A small model that answers yes/no questions on an image's attributes, trained from scratch.
Model: encoder norm layernorm, encoder layers 8, encoder width 192, fusion encoder width 256, fusion encoder layers 7.
Training: 17800 steps, batches of 128.
Rows from block 3 of the image encoder of a small model that answers yes/no questions on an image's attributes, named by matrix and row number. Rows with one number belong to one neuron. Each number is 500 + 40 x the weight over its row's rms, rounded and kept within 0 to 999. All counts start at 0. Numbers have three digits each. After the name is the row's rms in percent of the matrix's.
Before each neuron's rows are labels from the 100 images, of 14976, where the neuron reaches its highest value: "lies over" is the class under the peak; "responds to" is what is common among them. Only what is clearly more common there than usual is listed. The data: rendered landscapes of hills, water and sky. In brackets: how many of the 100.
# fc1: MLP up (encoder.blocks.3.mlp.fc1.weight, 384x192), inputs 128-191
# fc2: MLP down (encoder.blocks.3.mlp.fc2.weight, 192x384, transposed), outputs 128-191

lies over: snow (59)
responds to: noon (66); snowy peaks (64)
fc1.12 088:554470526595459536505495459538533548521488496539495550539529379480505563523484490431486472448578485529485536526515431527551515523515484528556538487467472464469437386426495520491520471445457508
fc2.12 098:514489524515512459513503496517466476486477552506546510515477489531551573544429500571459482465486481499485474543487459492494525503552532484506429474527459458532521474553568565543574565480423575

lies over: sky (100)
responds to: sunset (92)
fc1.27 094:515516422561603530436511590522465444480518472419438469467529496541509427516447442528492458525506452457487434505501515570517499435525535466499497549491467551486492488509443506511548518490445501
fc2.27 085:475503473489540561580460477530504483404526493543391375534467469503474552559496510507532471441471499603470514528485514474462510459504493442463561508470532564524500446469443499523492450480527489

lies over: steep ground (47)
responds to: red mesas (75); noon (69)
fc1.363 104:480521490531482512471538465469431443486516444431555450471425537471527431477520477492468575477442587548475451481427514526449547494538487483509523523441555573547486494459463540485438505437559512
fc2.363 105:523514445428456562465525484469444483495506514522488488536626473445539568505477522553507471468456504547462512534496475462497468460535483476500568543503477495461524559493425505482563463540511441

lies over: snow (47)
responds to: snowy peaks (71)
fc1.258 100:466549507501459493447483478534559543489550454507497497484452474491448480552545503511492504564466503488416526467527465545451461439546564515549554544468595456521487482526529489526437490428512604
fc2.258 096:469564484524480566546566485475454512489483479498473536450560461540512490501491520480436508538555478529500562441497415560550472522484453514476507510531478573494520534524493480471508430453534497

lies over: snow (37)
responds to: night (77); snowy peaks (40)
fc1.94 093:510554587532503511518473565495529501522481502533466500492544395517593516522558502457480486586533565458464572553454467525472505436473443512511564560555495426438525482568490512483500517490460500
fc2.94 089:491527501531485487465465528392487527598528475501507574470487557482502486521485465512433450545452478504582476493456472496511553470543492530548403488513470524554547447420539478564565445493542544

lies over: steep ground (39)
responds to: night (50); purple alien crags (34); red mesas (33)
fc1.319 090:498495495446530522500468510470465531531512533532452496571528458502614554504470479476498522512564447439474442480459480476584481518536489533491461507460499460513505425510494529457503529527458576
fc2.319 083:534447486493486481483477432435491506518513518551459490467487487521500442528478509532498500498455490472527455507456487605451491498509507504479498452475529511498531422502565402523526519501503551

lies over: steep ground (36); snow (28)
responds to: snowy peaks (70); noon (70)
fc1.85 092:485539543516534532466571440608551464430578409492511473465528497474517456533491509457486403557467511480467483482540496477464485514502504460518449595479491481479568557502522441434525517522554538
fc2.85 084:514491556489520489497486509519555436509513551512458413472452477481483363445556495460530516521513514504471415499488499521486473491440521494510482423565572514563492488521543597532487480430509482

lies over: snow (44)
responds to: snowy peaks (56); noon (51)
fc1.259 099:573488577542441497518507505488496411482499474510542526435531410513398482506515491482528513522594506488524502513506369462514469543510558496534539496621480490560440566482525540454494443607503504
fc2.259 096:476454499522405517499512558527470523532574499501408534479460523481558502480507482521475516533467477479476538477483380498482518517522484482408510503484531507535526505488430537581515533524538582

lies over: snow (36)
responds to: night (89); snowy peaks (58)
fc1.22 093:557486557552472508500582541512473547466497554498482493480535408485419479504590508533500500509591540487494487515457466492506549499484506442515493508516497504452431474473455565472427546569520406
fc2.22 090:477456513488460520494505511471501518537473508486472540555548495514509505539470491555411443537448517418445550435485447405477520493536467515532508497599536528530491521555435528496473495481526490

lies over: steep ground (46)
responds to: noon (75); purple alien crags (37)
fc1.350 094:563505486552551523518478514465477553492486530499424505456553504594491449532461468474590513478498520459511496509465484447440588455472521465489487479467427564425476525446476531487521481466499439
fc2.350 087:508590479514433522563529429452503525479522540509411512544510449480561538533550490500475369478495489603455502492432497553519556509479481481490515472483606543536559447467490449582455425416532471

lies over: steep ground (65)
responds to: overcast (71); snowy peaks (34); purple alien crags (32)
fc1.281 103:589521520518519473471519539538549444497513510490520473526521495501490557496509483540467474462503495462479419564528485521518491545497586501508522483524428452510488465482466501494492512484548508
fc2.281 105:513531530485564490510522455560535427469433548516483462488463486549484535565520513485505549522485535461463465526446493519518482501476541465458512417523503555543505429555557526571526499511523499

lies over: water (41)
responds to: noon (89); water (70)
fc1.158 113:467471510570492523451483526516465417467480525479524500520533556596463472495497509483489500469521480525487478461477509513509532476526530487502512543533493524555600555502445459494575459529455484
fc2.158 126:547499502493556528510530512599524519465468407510489440548533500533454525553447502485453583501501471514516541561441496467487460487592508527444526557571515524399441486531494449477432448527535444

lies over: sky (87)
responds to: sunset (98); sun or moon in view (85)
fc1.3 095:486554540494505524492484503534509519504487488525533479468508444527537480599476503499488458455520456518489532497437530482446464479519497519507469567454533456570513491508460513464479515479522557
fc2.3 102:507480536550527475459549451556538450467383481471455533469498576481484478455567491568507482508442473518476492496482515510519460455445573594508454550516481401462479476574487471470470599483453476

lies over: steep ground (79)
responds to: noon (100); snowy peaks (50)
fc1.197 105:524545514549457487504517511566505518474503487451545458415483535469482470519518534552515500463532511604445553481511531507454530502488492437529346502515516533481476509413540470481544405540586435
fc2.197 108:515544478559434493516438493427523548499512493487490540481505479514563463441532506415557420535524490433571417568545516456541515539503498508437473441478578464519514472430539534527536455506492564

lies over: snow (46)
responds to: sunset (100); snowy peaks (59); sun or moon in view (47)
fc1.47 086:532508509486470530491440487483517509480502444440563547486461493478530512535483505511482468511542534547503479556476555504433441501547534514481454535439530422531513431492493453453500497471565550
fc2.47 084:508483563557464471502480452543554492399523439513467484509473505460494496457570513501560460493463496593430501451507548578492482526457575579468531482522554522421440465533515472541451526514535460

lies over: steep ground (51)
responds to: noon (96); purple alien crags (59)
fc1.328 109:448519494606536588472476507566493537425445461507517441413488475481558477484532486568474495526454535497442508474535425541482469522542540393493515517456478532554523464524511479511538520522482530
fc2.328 110:437481491508521508554525555566480516446532575448496514435475480520553549551480482552523449451561526501442502488466457469544536529495497474566472525423470529543474491510469506469490543500411614

lies over: snow (56)
responds to: sunset (76); snowy peaks (67); sun or moon in view (32)
fc1.257 105:557509474552517529441519506519500473497511447466480461510454500470498470514492436520485500434503494468490465527452485594480509457561496488448570525437469506435521368495457471427521482414538524
fc2.257 108:412445566539413514432468475523433436446517536488477563523534496437520520502495494594498499558502536505526520479519445463497535511502486453468501475536520514531547492446451555551540520445524493

lies over: snow (29)
responds to: noon (64); red mesas (52)
fc1.136 120:514479551490528460487489564462452528480467537568462450472570427502519509504554475477480432549566503523492539583441462454482476388472453469480491531507494424539506451521503542516501541493504538
fc2.136 128:458553497559487543468516515391483513594513491496459528475552475516557539472545518488514450536559518495522468474434499468595557528493475485510473470489470588559549520440504523557524453441535453

lies over: gentle ground (78)
responds to: noon (79); red mesas (75)
fc1.68 098:559476570525575502458534517537529506537506536497497477530569466570497479571517544483470531425481494583530530476484512477507489541484498520535523522519440533413417509519532492489521461511476456
fc2.68 095:478526539435506467518500552494475511540516511507537525502460429482495515479520461391508505478586504441541453484557581405465465512466506497536480497497577481555447533509526583468473484482491464

lies over: snow (51)
responds to: snowy peaks (71); sunset (60); sun or moon in view (33)
fc1.354 110:485494494470463459471501456549558533502533480546523443473507465469506471560474481481542447469580480462472480470463479528447449464537500521475505544415500484597475422479524530519460482515503551
fc2.354 117:508478498569515541464601559573479523519488453470509542492529557516453537530424481520433555515487485498537538464399512484548451485557459557472473536534450451468497467570489504507549518499533468

lies over: gentle ground (99)
responds to: night (100); desert dunes (95); water (73)
fc1.29 084:540493512519487489459442484522540471474494477503469461508570405479520565579528477429531476509580566480428524560529396516464526510516484547570584450513449426440482455562471519498417507597439487
fc2.29 079:525500492504445498498428477459492542592495475533523507484400531451517545514446531556424500581436500542523543528478434496519474535551469534461381580459467484507548464485525519543495468559435560

lies over: steep ground (37)
responds to: purple alien crags (67)
fc1.101 102:554465461474530516516565473483489569530519499479503520491446552585423491431562471506498474561430486483485530445497550533534506512450546449505461475493521496484494574496499446510500557488498442
fc2.101 095:472509525557498537494526512408576549532518520491441458501543501531519455501596552467501500521575531507455472456513485492591434483453502511540578562480528500548499601467471511460448494465501468

lies over: snow (49)
responds to: noon (98); snowy peaks (74)
fc1.223 092:507537551453547565536558443599507537448555493491484495468486490518492523541493532501490387544473513488458484509508513434514389477489526479459506530487507409499504507520560464489512496493518480
fc2.223 086:499512549459489477526508543506564445523539497466457482545498479484468429482502506518519533491492463524497472492524567555414488488464494504583479512553518477485474514518510561531550485508554441

lies over: snow (47)
responds to: noon (64); snowy peaks (51); red mesas (35)
fc1.17 116:531549556498554529501538524456531511510480494560502466485576409494436567501592481506498468525504503480482498528498469474478523396437512488473463515486511409510522486550494456456495510565498488
fc2.17 124:454522572548515482477534521438535471583530467493476489434527465506476385439557498499530480495570508477549438441469480514561528498481507536570502480489492521548552536457480538491502504476546516

lies over: steep ground (87)
responds to: noon (100); red mesas (56)
fc1.166 099:452468497503543470512542457491485464481483497520509508475556585519455450492526493513543496523514491577463556535482552453423497487479477472476403482526488561516453515455539497474476463462567542
fc2.166 095:464593521569428455448443461401527553452479517459461543493497484497520503459582571469534454499535505527495519459547530473524516509439497478572558512470560493487530515480470497502451410474485558

lies over: water (35)
responds to: red mesas (72)
fc1.175 101:504489493547452483459566531499508490502478489500580432451505499481519408491508466501465515504512594497482474438448490548473517500485446492465518513486527534532525414444456537450476452478564578
fc2.175 105:520439503465425518450482521482464468606505548504516500548584453460537499511432518602466547506434550490556469529526426444504489532551504466490536570546476503488527567454442499530577500582465485

lies over: snow (37)
responds to: sunset (83); snowy peaks (72); sun or moon in view (29)
fc1.125 115:433531509500549489497512516529532484497513471508552484493454446460530501564502478559559442474506476483431484415551543521482482447543500513462456548430487471564492426521514532543485478498504559
fc2.125 138:538492547543519541461520504524554493487456494483422530532512574465433433477492491557435539495451497486543507521462541566491470506517511540528509541602466413437528472565460457494468555487503435

lies over: sky (96)
responds to: sun or moon in view (88); night (54)
fc1.355 092:452490509527503529486438509510542487316462490456438518503539451510502503534438523443513562527520511565533436518501461475500483446474445505492458484598462512494511549505442507489571520642516532
fc2.355 088:534476529476485513499491544534502457524499474497487489484584461413546448464504524541491537494511501506571443531454429498455487515511511501509501551496470491507521516505459425557496514604488546

lies over: water (83)
responds to: water (88); red mesas (64); noon (52)
fc1.220 110:507499426536433539463574471510486524492515496468571465472482585477545390464501506460549467458552518519453453522494497476538522501506514480447481495448478501504576517422482460455541465497521488
fc2.220 131:447565481505531520492547526445436517510501548452516513459522514562577520528476491491463432467536482455487502523536412435495465542514442480548490542475468486521569509487428546449505491470428506

lies over: sky (89)
responds to: sunset (88); sun or moon in view (46)
fc1.108 100:488518526508537456521519566457526454454497545462494495517554584608565495510508465517515533490500420431519447504500551454499574450492478447515465504488538531468512527475454517428552573535506415
fc2.108 086:537539531497511509491553510503518448474586490497423478502538424475475491465516512479544464507513573503526459524425450528502577512499456436565490459512472515583494473478412406580431526496476505

lies over: sky (75)
responds to: sunset (62); sun or moon in view (34)
fc1.232 118:393514524485479533440466444509531474455491469536529473443611492521490513514530497435517480490537537515484474461483479441434457471440518470473465572545491456533562538511494481467499523557519506
fc2.232 111:473549502563498515585513547482504528486592425474520475465394463489474534457527524479522518513556499505538515463460502553482469506525490551552487424580537591533499433410531518507435491378523533

lies over: gentle ground (85)
responds to: night (99); water (71); red mesas (68)
fc1.324 084:536503562480577530544478541481519527513561493494487452533511448522536529505482513546488501521399508501497555537479448528478540489431559528566531504481456419495586514473528453492534541513427485
fc2.324 077:545493493547601483486443513448492527490491509551506475499509506526476470515505521480483500474491509521605518554467474529537523525523535446496404527441472428497517506535543433488580465472425515

lies over: sky (98)
responds to: clouds (98); sunset (87)
fc1.149 089:443506479561508565429560560508480476370515524514465467467527493505489541486509449507506508559504511565478484485490525413467477477563542474430464494477438432626525496513515493473531533591508491
fc2.149 085:434434563506499569486530550507578530541581476453440481494499463575534451510449541508512511530492511421438504513463439502507522467517495499545518506512498499519469537509464492486555458549480510

lies over: steep ground (39)
responds to: sunset (79); purple alien crags (45)
fc1.26 096:469484446479419566448522512452591562494503495519493488437574460459498487511543554404560506516554495537475478549511545482514517446509499514427529511517436431534506461569467503485533503570551517
fc2.26 088:450491490465480494473509488555483525414542547479500551470427414462516560513459488510454478464536489499502469447475473514507513528566445497535523472567476521506510447530453533476532495423513458

lies over: steep ground (62)
responds to: sunset (83); red mesas (60)
fc1.275 098:509473526523589555457540497519479428504558482528539445482496528479518379450554525498483486503444543529475468488484590468539499502536447525404474478511505512470530621486431473470456499519535527
fc2.275 106:445540519549520473501528567466491494474440574454543551464468540505541488498477502515444482518548540430494456502443472482563490519544451521530451479515466487547528434473512603460538544399432500

lies over: steep ground (83)
responds to: purple alien crags (83)
fc1.247 091:520503426481413538512478427515478509473493430466532447468485537409544466489489481458515500537562580480480538484550515467520424487551523453496531540437510477517510434531494472487532494503493574
fc2.247 095:489588478439480476500519495510464558464560560431508527473445535495568517471502522505534364479513471467435504460566484427516453514495450474562497521485495534565515552458455535479498501520521512

lies over: sky (90)
responds to: sunset (64); sun or moon in view (56); red mesas (40)
fc1.287 106:592502601522563550523567482479557489482522518513467490574560465588480488514479584497514564541472536546483441578488490433473534489586489472474466538501435467407494433526491548421516525493492495
fc2.287 105:453424495436520509572477512534447489530555511541485474546437417405506497489518516542439518505507506538486470511561469456433465475512473469468530490599551562536506500428496526530432505495434543

lies over: steep ground (44)
responds to: red mesas (94)
fc1.0 095:581460557525572464504525536543577409514527520517447492524457447538486432491513460495478530531442473498508502479494458485512462539470471537543533494603498484436455496479551537484435466490487531
fc2.0 097:428543500501471525492514506401473570527538480467480521441467461511530470479459517480459457478529493504508472443439471498557495565449455518556453552485521558577512551527511541499541523566463548

lies over: steep ground (70)
responds to: noon (99); red mesas (65)
fc1.131 108:531481526504490508434474477558532492526484471463533389473519540510497394510514513561544536475506515632456502485508492464446496482497497501474425502538558549535507496504526504458500410442540499
fc2.131 105:478593534557489485484508516440518592454504426476509561469466462493513488439502548488536439452523518466553425522517497450505503513472529489519550551485489446463515595490466513479457498540476496

lies over: snow (28)
responds to: sunset (71); sun or moon in view (47); snowy peaks (38)
fc1.339 107:477510477481485476420488451528503492434533523564522413462493438448513523524534550538446461475484509496447546447439429509461418438574522466527555497443523428575495457497447550530431529462490545
fc2.339 115:455514492520564507525605511536460499464521485476542503467396523587503531583446476474455567517606553420499540473455452453535448510517418524486390542551462515512493472558492529499555497458477501

lies over: sky (88)
responds to: sun or moon in view (92); night (86)
fc1.25 107:496475495514499550431481463495509562476460533441534515485622551583524483488447482551514552495506455586491500586458524412443501535467489492513450473524450556394520476532481485441525490490505518
fc2.25 102:470462516424489461527477487530479499505526503525523460456445480449490437511442505490456567458519503453475554459499511484449477494549465516493505503526509499474547509527487574516513567506441543

lies over: steep ground (47); snow (25)
responds to: noon (59); snowy peaks (54)
fc1.178 095:531541432514544544485550495475517492488452536505468457444492503459445477490547547487504476537469513466526495521504562374528524485506551480463478508498432475603400597489501525500535535633481484
fc2.178 095:501434508469455565483527522414519531557531496502443497583608462445489493502490495532503434545447508483534491492505479452508521515478509500495494495508519549518525562461378495552505493522492479

lies over: sky (98)
responds to: noon (86)
fc1.289 096:566516539491463572519464502464497508418502549463455518575562426536446534551456480449563497474561446480525470516476489485561553485531504460554455518514497412448419464529473510502635530528481476
fc2.289 097:559514505476501475533478472523459475492502509523491425512483454498506533586488508536504460418512486573509475563468498554438565521509542412478482474498466488463522517548518504542541512532486509

lies over: snow (34)
responds to: noon (91); snowy peaks (42); dark volcanic rock (36)
fc1.225 079:534462499534463517466464477569527517536458442534473517499566414509537578471517503526517456547579507530499570538516403475547492503455545455597505468479499444463404443477543537468524484530461473
fc2.225 078:523509508458493493485491444476480492532495580539522481525482503481504516558476438526433465499464521505530424552499465438426525517577490442472480527542517496478557501522569565531537514479431535

lies over: steep ground (59)
responds to: water (80); noon (79)
fc1.304 108:556538513464514488487529481599579422516483436533536492483496520505450495526518552519526503475482499477426520442499472492502486517528562446535555518568523491536511535454565465440534452520529493
fc2.304 104:465480526545485529462513501464563517512481537465504494443507500525561432508532526516525427589517509530499434503499423449566472472485488505451564455499535492548519479430511531523559471490459544

lies over: snow (50)
responds to: snowy peaks (56); sunset (56); sun or moon in view (45)
fc1.370 115:510493531534574510500487549473478505470474452583461479459583464538435500531566492459551463508514537505562553542470494400479495431485534485420511535526442399498514519531468530518521525539495543
fc2.370 127:444518511531469489507528544444498544556541464459484499465516505472508482453536500508536462519601537442522496488478474483576474567461482497528486499455502549530521538409522497509519451488547507

lies over: sky (87)
responds to: noon (92); red mesas (77)
fc1.362 109:556464590560609545502522527503405451484542525500459493484516381555544537542547489538489514526512568510549481475456560433507491515484456512525493551520521467482460465489474615522442526548508456
fc2.362 116:535410544458583511516522501530481451572488540524451488521547510452459477541476454508459479484423492446493446501572491440433452461492503517484490514553472509492421522567486538515454592546454437

lies over: snow (54)
responds to: noon (84); snowy peaks (73)
fc1.168 098:498579460471528531503492455519519535467452492542499506481569471494496560510550493541477460476472509430465507481500548436424496477444468445456499518430509421476543547519526478504509534569491466
fc2.168 097:470498551485542489535473581464526482546604502493495488458519480460454433487490525565567470497575540521506455506519534501444486481465527532604497497500488510548474586475493501471464468516541522

lies over: snow (31)
responds to: sunset (51); snowy peaks (47); sun or moon in view (34)
fc1.99 102:435517520464491464471503446504549488492464509535491492464578436503576536515494518455499499444534481528521449574505469447467490523456458430530461543511512478498603502466481502541492453566546509
fc2.99 098:509531483615499526588496470518520487441529448517512470498449464515478591520476520429472496531521503561492527578485460553524518534534504489451496399551570502509469437443543527559498447380555498

lies over: gentle ground (65)
responds to: water (83); desert dunes (40); red mesas (39)
fc1.96 110:509576533516612519426520552512599528516441497533436456496543421530436505500526507476526515505506521583521538474481475448441495432541557443444518537556444470433428469561463434457517517515498488
fc2.96 112:383502548466435501475544536433496505575601466483484570512573469489551464470477512510468550549539475405540520439533476400505497521520465503440481439517531540517533551446467534561510454483504479

lies over: steep ground (64)
responds to: night (91); snowy peaks (51); purple alien crags (45)
fc1.41 095:458570460487448534490530588514485446458522514540523499536454546559495517413539486599448489524424508452560609494507526580502533496473492466540505494460539520529518560601472484497492558491476494
fc2.41 087:516465476501430466443567478475497454558458462516527521541482557453456440552517496506447577556483491487476512466496540495474454473568455536540531528524466453388502499478532466503549470414542453

lies over: steep ground (55)
responds to: noon (58); red mesas (37)
fc1.213 094:508487568519443512483516483505465520442570539501451509527482576529383405533503570442514512543416449460493453506522517430451614483490545520490508486466450509411484559482575490455492498408512480
fc2.213 097:489569521470478472499492566449538453427563488474443477532542490527524491449544534475561472452593481554497416526484533503530497544463471466513489458510546566522465528429471539536506409487560417

lies over: sky (80)
responds to: sun or moon in view (92); sunset (70)
fc1.36 100:474497517535456441496536463512460476537469539555547460509479489529523514531479530501438534491562581612477447501466440492465531500558481442499462500474492521574491403524498530462534484503514454
fc2.36 097:488467508493499457498516540535495490483431479498530535488456542497479518488478483493492542508536486481510541445424457464539425513539491586501463539522444458476453453499534566561494565475540552